Weights of a small encoder-decoder audio transcriber: decoder width 192, 9100 steps.
Rows from block 2 of the text decoder, named by matrix and row number. Rows with one number belong to one attention dimension. Each number is 500 + 25 x the weight over the matrix's rms, rounded and kept within 0 to 999. All counts start at 0. Numbers have three digits each.
# q: attention query (decoder.blocks.2.attn.q.weight, 192x192), inputs 64-127
# k: attention key (decoder.blocks.2.attn.k.weight, 192x192), inputs 64-127
q.65:518508429489503508498499504503473500501567574447427444530542487477485536500482481487496515497525499488499517484458510501542533521541516469470514507497505533544522520516506504470503545476495494
q.66:528502481512519504522477493511509478515534488510504473475472523484525535504475492470466493479502532469491494468497498527488497462518500513484515478471536491516524546505468497514517502499477463
q.67:492496571500508480492503500501506504502426429546562545457457510512513482500520517499496486509463519502493483503548489497465466489452492527538479483499503458460485483477488503532510465520496495
q.68:480490580505492490492509505499513500506420430554573553466450515518515474496520522507507481520459511507501484512535492493467462489450484535538489493510497466451482482478495495529505453520502497
q.69:507495529498514497495478513502504503486453452553532518475463503494522510499498498500498485496470513484495485491529493501493492498470491521524492486496503464480492481494479505507517504519495487
q.70:499500448490497498492507511486476507504558564448445446542557471476480527503501493494514526505526486504509522493455524488534535529527518464479518510511492537538513507500524494463502533489505505
q.71:526503462522500511530489504501512475515559513495474455491477519474519533512474489477483488478498527463483490473481500518499515479521515504485520489465527511520522538517476475513500499492481485
q.72:510505442490497506497501509499478514498559567456434445535553487478479536503486485491509526500528491497510522490461513489540534536528522471475510513498500529540518508506511497464506545480505501
q.73:497507452503491513525492474512535496523550521464492488498500502512492479503484499504471497489531485524488497502488520522477503457544501484469510515480523524520513542520513482517471495480490506
q.74:501492522512505506515480502510530490491480453539541529467450527515520476493497503503478473492487510506485481498532483509469476455494487525504496496487521478480498513520470492536486476504489493
q.75:468497558505501484493514494496519520501434450524557554479492491517492455491511525515501507514496477536509493529530505507467480485474481516525490498526476487455472481500511500514482475518502524
q.76:486500579499510482484514513499493507507424441549557541464456503508511486502518515496502492522453514495494489502542489499475461495455497528542482478497501455452479474473499508525514455532506494
q.77:505491513486487522498505506509525511491514471506529507497497523525511487500493500492465493523521503521502495477508533512487505454510473507493502513486526505478519535527496506500493492481500483
q.78:523516475508528506501501510495475480518514546480474469503493494471496537505487481482507511484488519456505509491496481488522497525495530490496485484487505508536507505484497503502523513499497482
q.79:526509439493501516494495510497466490498568559467432444523524493479499552505482478492513505498511517470506517479459495489541524535522523473472505504486511521543517502500495503478519538493507481
q.80:483491576501497487497503499505509498508418431548571553462446510511512472497520517501498482508464514500489479510543489505458462486453488536540490486499502461457484482483492503538500452522496498
q.81:485500579506497484492507494504516492505420427548574554468450514522517468496524517510496482503463511506488478510539494501458455481454485539537482488503499459453487480483490501532499452524507494
q.82:518506413493503519508481501499496515502584568445433446538558484495476524497481480496499525486538483503507523498459508504536536513554512460456520520502494542551519518523512499470494550477499510
q.83:516518477515533501500496513493483485505487523494483474493485485478492534495489482476502519479490510461507511497508474488512499520496531496504478480491508502529503498481497503504526521498495475
q.84:482501575499494480484509506499503506495414446543560546477475498512496469499520521509516497517466500507503494515539492488477462500448498526544477485512485471458474466479500514510506463519505501
q.85:484499498485487485479522505486468511506507533470471483532556473491480507499511505514535528522506484507519527505478518481531520547494506480504501510524478516507496481475538507466506521496516511
q.86:532510442497500508500498501504468480504566558461439451523521499483499543503488477484495499499513513475498515482466506495533526515536521476477512500473518524548525521501497499495508532481493478
q.87:481489582505498487492507494496509498498417428551568557466457505510516473499518525509502481518465509503498480512546489503465462489455484536543490491508493467445477476477493497530499451524502505
q.88:517501423495505513510487504504492500492588570447431443532545495479489534500477478490495518482539490490501514485464510503541545508548520465462515504493510534551522521521499500476502541476492497
q.89:533507467510535510505501502502470485511528539487473472496493509474504542503483480465490508483494532464506508481493477485522503517512527491487494479485516506535520518495485503507527523495488467
q.90:518503432493498523503501512491481508496576570454427445535546495477484540499480478487505516498526495485508516481459510499551546529532516468466512505495504530551518517510499495461508546478501499
q.91:482494583508497488494509493504514500503416427551570556474450506520514465494523524514505477517468510504496485517543494502461457480453481531538485494502499467454481479480500504540491456521500499
q.92:485488504487476504501506482513516508496512494485503522510519500537495463489510517521496491513521488541493500508493509502484494479516480500491512523509501511482499507521515508500465487490509522
q.93:513506480508525502497499506501478475517505529485485471490482493474496530509491479482495508487489521469503504498501487495508495515504524496497492487483518511533514511481498497506519508495493478
q.94:526500482518523507516484499507501472512519496513499473479463515491519536505482486468479495484495536474490490467505489512497501480516511513494501479468532500523518524500478493514523504501492458
q.95:486485573506499483493502496504512493507422424545570553465440510513512466501521526506493487509477506509490481508544489509456459469462487537539485495501498461460483484484493502535496455526502501
q.96:514503424494504507500499500495479506502573578446426448533550478482486536504484481490498524495529492497517521490456511497546535524542515460464520508501506540545524514510519500473507550484506496
q.97:483495581500500481492507500507506497505413427546569548459456512507506475501518518505500495514468508504497482510545489497460454484449493538536480485505495461455479477479498503528503456523498495
q.98:514507420490497519514485496503505501492578559449438452537555487491485511503485485502499521484541476510511519508454501495536538517546507461455517519498489540549522523523507500471492543473490516
q.99:524505427499510511503496506494482494503575574458429449526534497475492545505473470483490515484523501477506518478462508497541537520545520469465512500484514527550523524507503498478517547484497494
q.100:495505491507512490488487504490480503494481519495479494510508465487492520500496495510533512486478495491508509514506480489513499536482515486507480494512472486520486468472520512495516508516497503
q.101:518502423500498519507493496503491503495585563451430443539547493487484528502485479496506515489539490500504518492453513497539541518544507463465520514495499535544518521522503497463498539477501499
q.102:472493566507486486492502491503520512487430443541558547480485495523500451491527528523510491518485489532500481521534499501472468490461480528528488502526481476451473477486503505506486462514508519
q.103:500501479479489501496522485495482499499530544456455496529539483504473497495504509515522515505519484515508515520473507484516515528510510477492499518522482523513502500493524507488485506493512516
q.104:477492582508490488492513494501514499504418430545570562475462504521514458496525526513506485510472503517501483524540488497464462487457480536541487499514488469446471476482498499525489453518502503
q.105:510504437493500506495504513491478508500573571455434438541551488479485536501482486488508518494525495499513514483459512490543544530542519468471525507498499538541518511508512494461511547481503498
q.106:490498587510498491498506494499513492504422427548570555462443523518520473499517524502499470507462514499489484508542494503458459478451483540534488488497501467446482483488482491534497450519498501
q.107:473489568509493491494503494507522500503427432546571557472461505526514455494521524511501483507478498522496486520538496505458468474460484529531492495511488468453480486487497495523488456518501508
q.108:518495416497497524519477496505500485492585560454435453531535496495497529500475481499491504477534497503500508493453502506525538502550509471455510510488511528553519528527496497489494540478494505
q.109:476491566506499481492514494505526507502419443524564559480476496520494453497529520524499500512487487525500483523540494502462463481467485527542482502522485473456473480493510503517483454519503518
q.110:500498538510512494505492495506522498496457438543551537456446519505515479500501503499480474485481512492485477496539478518461470468482487535515487487489510467467488502506478500535495472517491490
q.111:526513461495526493498503512489468486506515545482457462510516495465488543503488482474501521487501514465511512480479488486536510536512536487488494486497502515539512506492498505482522540500499477
q.112:514513429493494518510496504492500502498562568443431456545565479493480513498491486506507527492538479514517516508464507496547540521539506463462517519508489545548511515514513499472493541478503514
q.113:478500580501501485491512503498504498500415428551569551462449508509513476499518510503506491507461510500502485509543489497467464488454490537543488490500497461453479477473489503532502459522500496
q.114:485499582501505476478518512496490498504420451545553542472458503504507488504518511499512493519453516494496498505538499499478466501446502524551478475510494469456480468472504509517515460522507488
q.115:478494571505488489494507494501521506493427433541567555480461505528512454491525531521512480514477497527498485518537494497465465481461481527537488501520489476459475483490496500522489457517501516
q.116:472494562494490489485513497506506509481421451527557551487491485529488454491534525529510494526490481532507500523527496495486470507466486518532487509527483479460470464480518513495491469516512521
q.117:508510453519498506530488492502523476519559526479477463494497519478507518506474494481485492482508510481484496490479507521495514464527507495470518497473530515527520535526487468526497493490485503
q.118:513506424489501510500502505499485511497577577454424451538548488482482532498485480494509521491533491494510515494453509497545540525542515466467517509501496539549515514507508499462502546484504502
q.119:466494562500481485492501499502521517488443450533557544487492496528501454497524520522503492515492481525495490520526501500473476486469481527531495511523480476460477482496508503502487464514517526
q.120:510515458488501501490510506484468514506544561449437463540565477472473535497492491495518534503525490491522518495460511488544533541521518468490509510514488534538504498495524507456508535493512504
q.121:480481525495483503510492486514528497491492463510527538492491508543509451494515524524493473512503486540481486517513506512468492467496475501499506520502503495477494495522505493526470480495490518
q.122:528513444496516505502504504502468491513555561465445453513514496470496541509477476477499511488512520467508518480473496492534517526531527479477506490483512528544527518492495504483519537489502480
q.123:505506524493506483474513510484470507499469514507486494508506494468499524506511500485527525504479510472518508495501489476530505535476518513515490486515483499500489475473500503482524510509501488
q.124:472490534495475493500498498502530515486469461519533537502506498531499458490517522534507490512504472537491491519511512504477491483489471511513508519523477487464481483512501501499480478508500527
q.125:517509433493504512495509505498477499498572570446434438528549483475482534502486479492501528492522492492508520485457505497544538533542521461466513505496501533544517516502512498469510551486501488
q.126:476486572504483497502494494509522493499442435536567554478462509536512452501528527522508474516477498527489483518532499499457470473463476534535495504507496473460477489495498498533484449508496512
q.127:477484555503480498495496486512528497491447441535561557480477503536504452488527525522502474507489485526486485520532494511453469469473473517520497515514495481468486486503501496526475462508488529
q.128:483497486516465559554475522470535500524502474534519467503518506521568501484417521495518499511499491527491467518500541523488583467499450426498530550488524541491497527535527430527503482489495507
q.129:498522477514457548554458535449532506507529482518492467515538498501571512479414516507528502491508479503486473522480545524496602477486437425513535557480521535518491506535529426515518496486505519
q.130:467514467506497503501480498509494492503487539466474504512500459501490512519509480501514476500494488499484525506517494515515506503504505484500495482497496506547522489508527506493515503500501505
q.131:499468524489550454442553449545454495507457515478524532475448516509426482526575480476467505513480537502522522474539457486499392520523552569494451440515491468470513512459472582498468500522490458
q.132:502477520485551450441541459548461494499477515475509527494458510501429489527580477490465503501487523497514527474523458483503399528520560578484467445516487461478506497463471570488477506516487467
q.133:517508513489525455472497487498467517491523512467474514496492479463462518492537491502496506482489508469502521482480471474507457536483521540512477481500476443515487477482475524489509525518505494
q.134:497515477525459557552472535460529494514521488530500463507517510509563504487410525497519508498497481511497463518485544524502587470488452419503530545485527542507491511537529436521515492484496521
q.135:501515506523477512524487525472499504481511508507471496518519491476510497489480520502523505495497476499501489526455514489513523503481486464530532514493497495515480470511520468503512492495525531
q.136:485509484523474551542488527477525493520500486524518477501506507513554490502442509496518491517487482523495480521508537526498557470487467434501524526488525540503502510524524450524499481490504507
q.137:515494514477537447455519479534471501478493520475482531498494490489442503510574486508485499494502506482502525484494468477497425534507536571500474467518470457500501485473478559477502519516501492
q.138:489492509506465550549496519488527502520500460525535495494512511540545470475442522502497519506499490527508469521496521508476551462501457437499516549494516544476503518524535443536469478481498513
q.139:506474526483545455439542466545464497495468518475509535484457505496427484524584480489471503507491522503516527483521462480502398519517561580494465443514484461482511494464471574489486505517496474
q.140:501519480526458552553464536454530505511531488523492464516527501501569512480414523498524500496506479501495472517479541518502595479475442416509537553480526539512489509535522424511518491490501521
q.141:521482522472536443454511481520466503492510508484494510502498490485450518492548496498484521484509526472499514482487473476508449535505520550502473479503479462488499502471472543487503525518488480
q.142:501479521483546456445536460540467496492473512478500535494465503497436490524587479497473497503495515497512527485517459478500397524516553583490473446518474460487505495463475571487480503518497484
q.143:495520473514456546557457535459531502508524485525492464514535499496570515478414524512525504488507478501485472515482537519501596483480448422498528554479515539518489503538525430515520494492500523
q.144:510470524483530454448531465542460497490480499486510529489479503502444494507571488498474508500498528495514521476502459476505426534521544577494469462509487467471506505467468563493478516510494477
q.145:490513477522457547559464530458531502511522477529495468509527501504570515477414516506530504492510487507486478519482538523501592483487440426504531557481526535508489507533524429519513491490497513
q.146:530521506505490477497487521481486510486535515478464497509525487464488503479507502505515513487500476476482498507446499472508492513476508484536500511499499479514477462498495490498510514497510517
q.147:501475529487554461441544462549460499497465510476514520482451507506423485519572474487466505510485526502518529481527454479502399517519559573486462447514487468478508499461473575492477499511493467
q.148:498472526486548455441546463546460499500475512476514533481458506503430478519577478490468502509479523505526522475528456476498401522517561577488458441515486467476515501462471574497476505512492465
q.149:509528502488514453465488492500499493472509541453456525508506467468466510514553482506509487485519477472485524512493484486503454510487524528521487469520472464531506458491506544461536523498516511
q.150:491527481525472551548467540457539496512519494516499466506523501500553507486428516505514499496502467505489480517497537513497573484479459423512524545487521532519491490529528432514520488478502531
q.151:484523481521453550556470538456536499512515490518493471512526497512561503489421521500527504506504478511483473529494543526495587462483444422509533548489515542518496502531532434515523489484506519
q.152:506528494496520462475480494494483506473517533460453507512508470455462518502532487507506489477508485465481521503483485490511475532489527529513490479516470461532486466489491524471532525511513513
q.153:518534489517459513531466537461532495481525505487470500526543481484541512487465515508528486492515463489477486532477521501501548493474472459520533532497498520537484476529523454496534502486515546
q.154:505480520487544457437540456542464499491469520473508528484464506507436481524582482490477501506488520500515528484523460484505408518521560575494459444513481465484510492465478572489479505507498472
q.155:517505508487533446470494486501468508491519522466471521509507477463449512500538498496491516480509503472493514487483482479519459525497517542524476474512477449510496485485484533486512521510489492
q.156:511498509471534447458506478523473505477503514469483531498501486484457512500559487508487494484510512481495525478491464474496440526504526564499466475515477459502499474471483551477500525518500495
q.157:512477492489537477454521473546474500501484528485494507493467510505456502538555478486480489505494532490520530481536488499525447518515544570484473449509495487490514517491481551476492500515486468
q.158:494473524474545452438539463538473491490467526466503544496469491509430483526596485490473491513498515504516532479528468486500398504517547582494465445525480458490518498468485585484493509512497477
q.159:481497486516467561544495520483517498526503476528522471497504516532550497492438511491510504519490502531508471509517534527502565477506465438490526531487534541492502529524527449530494479484490499
q.160:522488519483525456451526468534470505488494507486497531492487506496443499501566493501481505497496521484505518484499458475506431532512533577497472465512480473487503495471467557481490516514502478
q.161:492488487523475565550484509480517503530505460540531463497509530531552502482422521495505520504491513527506465505503530525500569477510461434484519545474530541478495537522517437536480475493481500
q.162:519492514480535441450512479532460499477499518471491525497489495485444503506571489505481492484499512476503524478493455469507429537508537573501472467509472459498501482476473560481496523515494488
k.65:496502531512491503533508495503516490514449485520534488472512491477503490472484526495481561477527513484499455508508481496484505504516523515511512513515499493481448515505502467508507472511498502
k.66:504511499512510511512481498478494484494486483515483497546509508491524524499494548508535501482487513492514439525494488478525537540472499494529541499536472513516457507472492507503530486540493518
k.67:501490465490505501469486500500496504477535515488466512543485514529511516516521481517520434518476493512488534505504506501505501504472472486488489497488492511530539490491497526490502523491507508
k.68:502491453488514501477486499500495506487543523479466516537477515530503514533512458512519435516474485511495547492495509515516500489494471488481491488480495498531560491489494528495489526483495499
k.69:507500485508485507502490493502501484474530501488487504537505511515523508502505497520513435501491485499471503517507509496496508507479484488491500514494491515524508500496502502491523508489525516
k.70:505509534514497499535512494511509496524465494511529489445501484478489484475486513484467556474515510485497467487500480502474494495522532515507494504496509489470464502507505471510495473504493495
k.71:496497499502511495525477491480488481510485480526501496512514494490523535494479533494523518468520510493522447517500489505526532527496509494512535497538473492514474510480494508506527497530500497
k.72:503512534510486499540505497506506496518462488511523481450506494471494489464484521490474552473532513487482461501496484495471496500525535517506498512497506496485452508508504473515504476515497496
k.73:491488530486526504477515506477470519527469475518525484505506499490496499499505518476499559511483518515562494488496494482543519532501506506522514482536492503468482507489494519504490498526480479
k.74:502496478502512510474500506481484504491530498494487502545506502514509512518512506512538474524481497516523507509501510495534514520476477487506517502521493512515522491487505525489506512505500509
k.75:502488490492508502455521504517480516485542516479484512511483507516479490519527472493485471536480497520507553478492521500503484494491476495492479486474516507493552493513497526489476518492496485
k.76:502501455494502505476476496510501498477536523478471510540485511535506519520508479523518426512478491506484532500504512509503498487480478485488483502478499507535543497493501520501501524481505509
k.77:505497507498513517476506520501499498492497499491507485510514527508491472491505511498499515515493497521531491489470514492521522513488500482522513509490513519479479489502512496497474509509474503
k.78:496509501517482505543472480487513491515480486513485502504501483488521511492479522500511496470516508478486455526521488507498507499505511495502512507522478500527468514493498486511531479516504508
k.79:499516522506488496548480493502517482513453488517515497472510498478509502479485522501502532461528504481482452518511478499482514495520526503497515516521490488504461509500503466513516481510505512
k.80:503492464488511502470479510506498499482541518486471512539481510532506519534517470516525433519471490509498543499504512506517495501487466487489490491489493506532550497491500528494502528486501501
k.81:501488452491513504464490503502483502483545519485465513545481513536507518532513474510521442523471488511503550499500516506520491497482469489483489487491501503528552485483496525492490534486497499
k.82:501506550511486496526519499501501499515458480516535482456523493464493475466485533488480569481526516484509452499493487484482499509512532520522509508514500503471444513516500475504503466512499498
k.83:514508495518473513538478488489504485497489495502488506520497491495530514483484524513518486480512504477473463533515498493490508507498507495506511512519482509523466512494492490497534473512525512
k.84:492501471488506487473490504502494499489539522474470518520481507524494519518514460512503445520471489500478552495502520511498483489486475490485472500463510499522552486501498519498495522477499498
k.85:501503523493491490512506492521520508519484518496501496448492501492472489485489484490462519486510502486478515486503490507465466476531517515484476501470518484489504505511498473512488496488486498
k.86:490513517515490501538484490491522500512452479525516494481513494482515505472479534493504543473522505483493452518509478493489513513513524509506515509522486492501455508490500469519516472513504508
k.87:505494457492507497471494497507491504483543517479468512537480513526500512530517464510516444524473490514495547489499510509513492492480473480480491485486507501527549488487498519491493534486504497
k.88:497500543505491497529512503494502496511460482521533485464515481466505496468486534490489565476528511486504444500497488483491509512509529518524508510518501501478441511512502473505516470514509498
k.89:509512497522480507545481480494514471502480477507495502513503500496527502486496540511522497471518505493492436535504485503495515507499521495512531513526477502517453510487497482513520468524512525
k.90:500514541510490496541503499502503489520462490514520488455513486471501489464486526492483547467536513476489448497490487492482503504519531510513514516506501495486445516509499469502518477511502502
k.91:498489454489510503471492503504498507483541521483470513538481515534501511535513464514513443529472493518499556500505513512518490492481465485478486487490500500525559490487497533489484528483496508
k.92:491485521477512500472532513504495526505512497504513493467501508506474478507516478488489531534485505526534532480487504497507489495512498515497490494493515485460521480511499513499467515481486485
k.93:500515500514485504533478484490505484518476497505496504503499480497522515489480526499515489469508506477486453523517481496502507516500515489503512511523481513515463518487501491514519481514501515
k.94:509509494523499507520479496484499474505489483506490492533502491493534520500488543509537478473494498488499439533505477487516521532483513482520532508535475512523463510471502492512533480528507517
k.95:498488463494513499461490501503488509479540514483469513542488513522505512530515474512515442524474490521508548501496522509518497502474467490490490487491494508530545491488496534494496523490502501
k.96:494511544501493499539511496506513486518453483518529489457515487481494489470485529489472552472530515482498458502498479485481499497520534515514504514513502494470447518510498472510508470510498498
k.97:504494466494507503465488501502492504482541516483468512539480510528505514526520477513521436527471489508498539495505511509509491499479469490488486492488498511523541489488502530497502530489507500
k.98:493506549507492496523519497489503508518466477522527486447516491466487480476492526481476576484521514489512459496496491485490500507519521528521505504514506495453455492506501482494499473511503491
k.99:504509532517479501542499496491510490510457479519522484475512490474507496460482537495499543468530512481495440521501489488486510503512525515519520511520493496496441509507497474511521472520506508
k.100:512511494495470501521482492513516492486489519494488508492494488506497508496499489503490466492513498474462506508528488498477487485500502512474482510492505499511507504512497497492530505486515503
k.101:493508545510490497534524498502503494521464484512533488455513486468494486472484523478479573476530514488510453497495484495489501504524535514521510507513509492473452506507503472505501474514498495
k.102:503491473490509492458507508510491513488543526475481515516489509520477495529512452502492460532479486511501557479501516510504481482494479485481467485469512504499559486506506520490483535476493495
k.103:492493516500508496508514502515517508517477502504522504460491483489467482492502485489469549499513497511503522482495493520480480471529514517497482490493517473475498495515498490519475495492487492
k.104:501494464487515501456501501515488512488547522478476517526487508532486505535515462505507453533471490520500558492501517517511490494493472488479476492479504503515559487494499530493480532486495497
k.105:498511536509488496539505488504503493521464490517522489452513489472492490466482524485477556464532504480499455498496488494482491500524527507510507510506503493481448512506502467510506474515497500
k.106:501492449485515500468487505500491500486546517487467513543485511529505520534514465510522440524479489517502547495498516516528500498490468478483497485490493495533555490480497532496500534484495500
k.107:502488462486511497461497508506485515482542519483483513532485512526492505533519462501506450530468488520510557493498517510513484500483475487482479483483507503509560488494503525485482528485492493
k.108:495498544502498503525515497491508501510464479524527485472517495471506489480489528491488561479529511490517459504501486494499512511514519515514517502527494500477451509515504477496505477513499499
k.109:505499481487515503452502508515487515484539511480488511517481515524487495524522468504501457536462493519506554479504514506504484492487474490489474485473512513501551489498505533497482518486493492
k.110:502483468501502505476498508488489498484528497496482501554493504517516505523511503514533450525475497517509511512504517497514515514479474484500514500502490513525520493486502529491507510498512503
k.111:508509512525479501547485476501517484508473483511497503496503491488524507475487537512500509463530504479471447522504489503473506498508519505506521517511481504521457518502500482506523470519516513
k.112:492507552504490491527523495496496509521463483514526485447507487474487480472489525484476582487524520487511469500493488495484495501525527523518502495509509492455462503516500477496491472514500493
k.113:504498464492500505471478495496493501479539519480468517544479516533502513523511470515524429522479494503496541502501516509511497496480472488480486497479496502528545489497499526499501537486500511
k.114:493497451490495501474475501519504489479537531476466520528481514536509515513507474520510429514482495511478541501507513512502492484484471482482478498473500502528545497494500511507501528481502501
k.115:493490467487515501462499510508493516488545523482478507527487511523488503535516457507503457533477488516509561488504522511516489493489471490475474484477504503508559484495500524488477532478498493
k.116:496497480482513496455508514515501516494533519477488506498487504517479493522510448504486461532476490509490565475503517505493466485487478494483462495454524502501556489509502508490485520466499492
k.117:492493506494518493507495486474479504512480480534507484508511493475519535491485527486518547474514513499533467508498491504532532528507500500519530492542474493497479511479492521500520501535503478
k.118:494510542513489496535513494503514493517463484516536485457516485479500485469486526493480563473530509485501458497499489491480499500521531515513500513505508496477452513504505474512501469511499494
k.119:499488484487518495455510514509487522489544521487489507510490507514481498525514457496489470532477497514507566478496519503503487491498476496486470485468515498497555489507498522485480530476498487
k.120:510509542510491492536503487516511492512466489507524491448494491483494481474484517493460546473525509492488471499500483501464484487518534516508490505486509492469457513515496474508495475507505499
k.121:491486497486508510457523517502483519487528506498508501499498500515482486520515476495501502541474495528532550485491505495512491503494493506500482493494509500480537476504506516489467516484494492
k.122:502511519511486504546489492494516484512457483518514488482506495488517503468483543505505530460527508477491444523499476498491507503509523505510524516521493497507452510497497473513516467520505516
k.123:497512491516479495518476489513523486496494517494484510493486497499502508494494504514503468477511503471451492517506501509467491484504506497497492506473500503521492504514507485502517488500515507
k.124:495492497474516495448520517506484523492537512489504499489499505503472487516516452492491497542481495510512562471491521505507489496500476510490474486472519504483542486518505514481482530474491485
k.125:502508540507489500537504496501514491512453484520530493461519485477502493469483532491485547467532507480490447508505486492478505502515525517514509510511500500480450517508501474510512470512501501
k.126:486494461475522492456496512500483513487537519485474511526484505525488511537512452503505453537468491518510570483502516512525486501497472491480475484484501501512568484488499531496475534480492493
k.127:489490476487519500446512516502487517486543511483489501516487506515480494528518463500505471539464496521524561481498518499517493504493474497490481485481511504494557482501500526487476524482494491
k.128:520498529532448527588512500468521507517538488551486472490503523455549528493461528502523524494491510493489471498455539515502527486509477516500549503502505548476486520534509412474507446518534509
k.129:514520510539449525605500511454531507507533504547480466487509516442551533496456532508533529474499504473459474493453534532492539486518483521498552511497497541488483506542500404471518456513527516
k.130:482514499509519502506481483502510468489476492512522510479483492509502501494507497522511502487504515497491489512525470504473484518505510518504464498516494493497480489495500497520500485516499504
k.131:487468506448547480387521480554458509504471490459520550501487494572442456490550476484461482530498513527538522501550452464506448508486513484501441503506503461499520517455498587532471538478474469
k.132:485475492456555479396506488548464497499474495450523536507497488567461456501549473493466478524499498524538524508546460473505463513487511483497449498504499456510518501456497596535479548481470482
k.133:475506447472526493479459488523511466476483525481489490491520465520487505496521478507480507481538490494500507501521483521489491504511516496477480501496501474539518498475502555492514547480472494
k.134:523513524529450516594508505455528511506534487551480481493507516455550522495457530509526527478501511486475464492451523517500531495510473522496564510501491543477474508532500413484512456518531516
k.135:512526506516485501560500518465522518495502517530475496484500500477514509496471496511536508474493489476485500504476508513507499505493497515499514501504493524506487482528510453485529479500520518
k.136:526499540524462513564529493450507513526530476547492492490498519465533501494459522499524522502489514497493478505477514497504522494506480515508531512516497541468489515525500426500493455514534506
k.137:473498465469546482423478497538490492472468525454510512508498477537454488510545468496476471500505491504512529501526479494503472504487533480497461486490505449529513488475495581506503545486469492
k.138:537491521530456534566524510471506524514547503530485487504484521455529509500468511495520503505478504492490495489459536508513519483502477499498549486494510541490504513524501442463504456508550507
k.139:490475495458562474395506495551464501489471497451524542504491487559447461503547470494461478527497499524532529505552460467504460514479511486503443498502504455514521499459498591528479546483471487
k.140:528514517535447519605506503457533502508537493552472470490509512447554523492454533503533530472509504475470468492446526523495538490513479523502562507505497545480476501538494415477521457510535513
k.141:478500454474523496451463499543506478470485514467500493518510479528479503495534484506464486499526488512505512484512493512501479499500524478488478508490506458526510498475498569496503549486471490
k.142:477481491467557474399499494543475504492470505451519531510487481550453471507545469497469475521495495521533530503552466474503470507481523478504445494503506455513518496463497587525479542486467487
k.143:518512509531441527609494509455531500507532500553481465491507516451554540495458531503532530475502503478464473495453537525489539499519483516494554500499496542487485497541501410474519456519524514
k.144:473483485466549476407493495550473495486479505458517513518496492549465482501536478491463481523506495524530526497540475486513471504490519475506456490496502450510520498461497589513490544487468485
k.145:517511510537445522607497504458528495511532498553480464488511512452556536493457532511530533485508506480469474497451540529494541490521480513497557505500494546484487506536509411470518451516524506
k.146:508539451506494504533452517482523481470503534493468476484506470477515525511489486500513502451516479470472511498490499528502510492502517501485515493490491506545501462504493494495548524485509519
k.147:490479496454555480391509486550463496500470494453521540513493492573448456498544475493469480527500498531538522498550460473502469512486508487498450499497497452509519506464487594533473542482475481
k.148:492475497455554476389509482549462503496469489459518539509490486564449457494546467490463480522496506528540522507546456471504459509483512487497448501501499453507524514466493591528474544483472483
k.149:473528457500525488470468520519507484470455551468502510491499454504458502515532482506504466479503482476482529504531472506497474501490534510499465484487512472549494458503501533504533521487488508
k.150:529519511532452523589508507449518504511531493528484477487503507454541518492456515507535518479498508480470476505455522521493532492516480519493545507506492542491484499538493411485508457509533518
k.151:521516520539441525595508511453527513511526494542480476493497514444538522499457527503533520480492507484469480498456530513492523489505485520506548510503497548482478504542502411480514447514532515
k.152:476539437487516499494444510515525471462467535481494496492508454515489513503513484512502485461519490482481515503526483522502498498506532502480479498490496485543499471499503523507522533490474508
k.153:504537486543469514588475529454535499491506530514466473492497491453523531512472509508534498465497493474460501507476525519495513485502508515497530493501499535523484470535511438487540470507528525
k.154:488481492458553481389509487542464498491468495452523544513484488551449459503543472496468476527493497528530526507548453471509458511480512486499451499499495453506526502462487591528472546482474483
k.155:488511452490516490475473506525513487466480527473494501499510473518481503493538481510485495474529485492492507487515487511499484505500526501491487507488505475533498487475499554503517541488477502
k.156:469503453476541486438463505543489481471477529460501500502505476526468505513532474496477480497514487505505519493523485510500479497498527487493463487489510462540516487472500573496515547485471488
k.157:478486500471556462410515485520485497505475468482527527507499495534469482498540497493471503504506505528529494500534467483495479513497503507505470504513483461483501501460483567529476535502461485
k.158:482485494468553470392512494545465501499465498449523544508483486553433464504552472491468466532490499520527531504552458465495448511470522486514436498494515453514511501464503592529485538485478491
k.159:529488545519467513556528496463505513526537466550498502500498533470539506495468526508515522512491518502499471498472519496497521499500469510510535505511495545459483527518502437488487455514526505
k.160:475499479467546477418481496544486494476478515465509517509503488543469490506543478493464480507505492510520521495530481492504473501490522488501471487497505459516517499464501587504490548488474488
k.161:528486536518455516567524485463508513518550466553492481500500537472546511486459530501509532498508519511505462488455530513504537489515462517490550510512495541454498529526498436480482454522528495
k.162:477496462472550483430478495541484486474463512456506503510505479536461488502546472501470484499511485505516524498536480498494472511496522480494462488497501452524518490470496582511498559483460489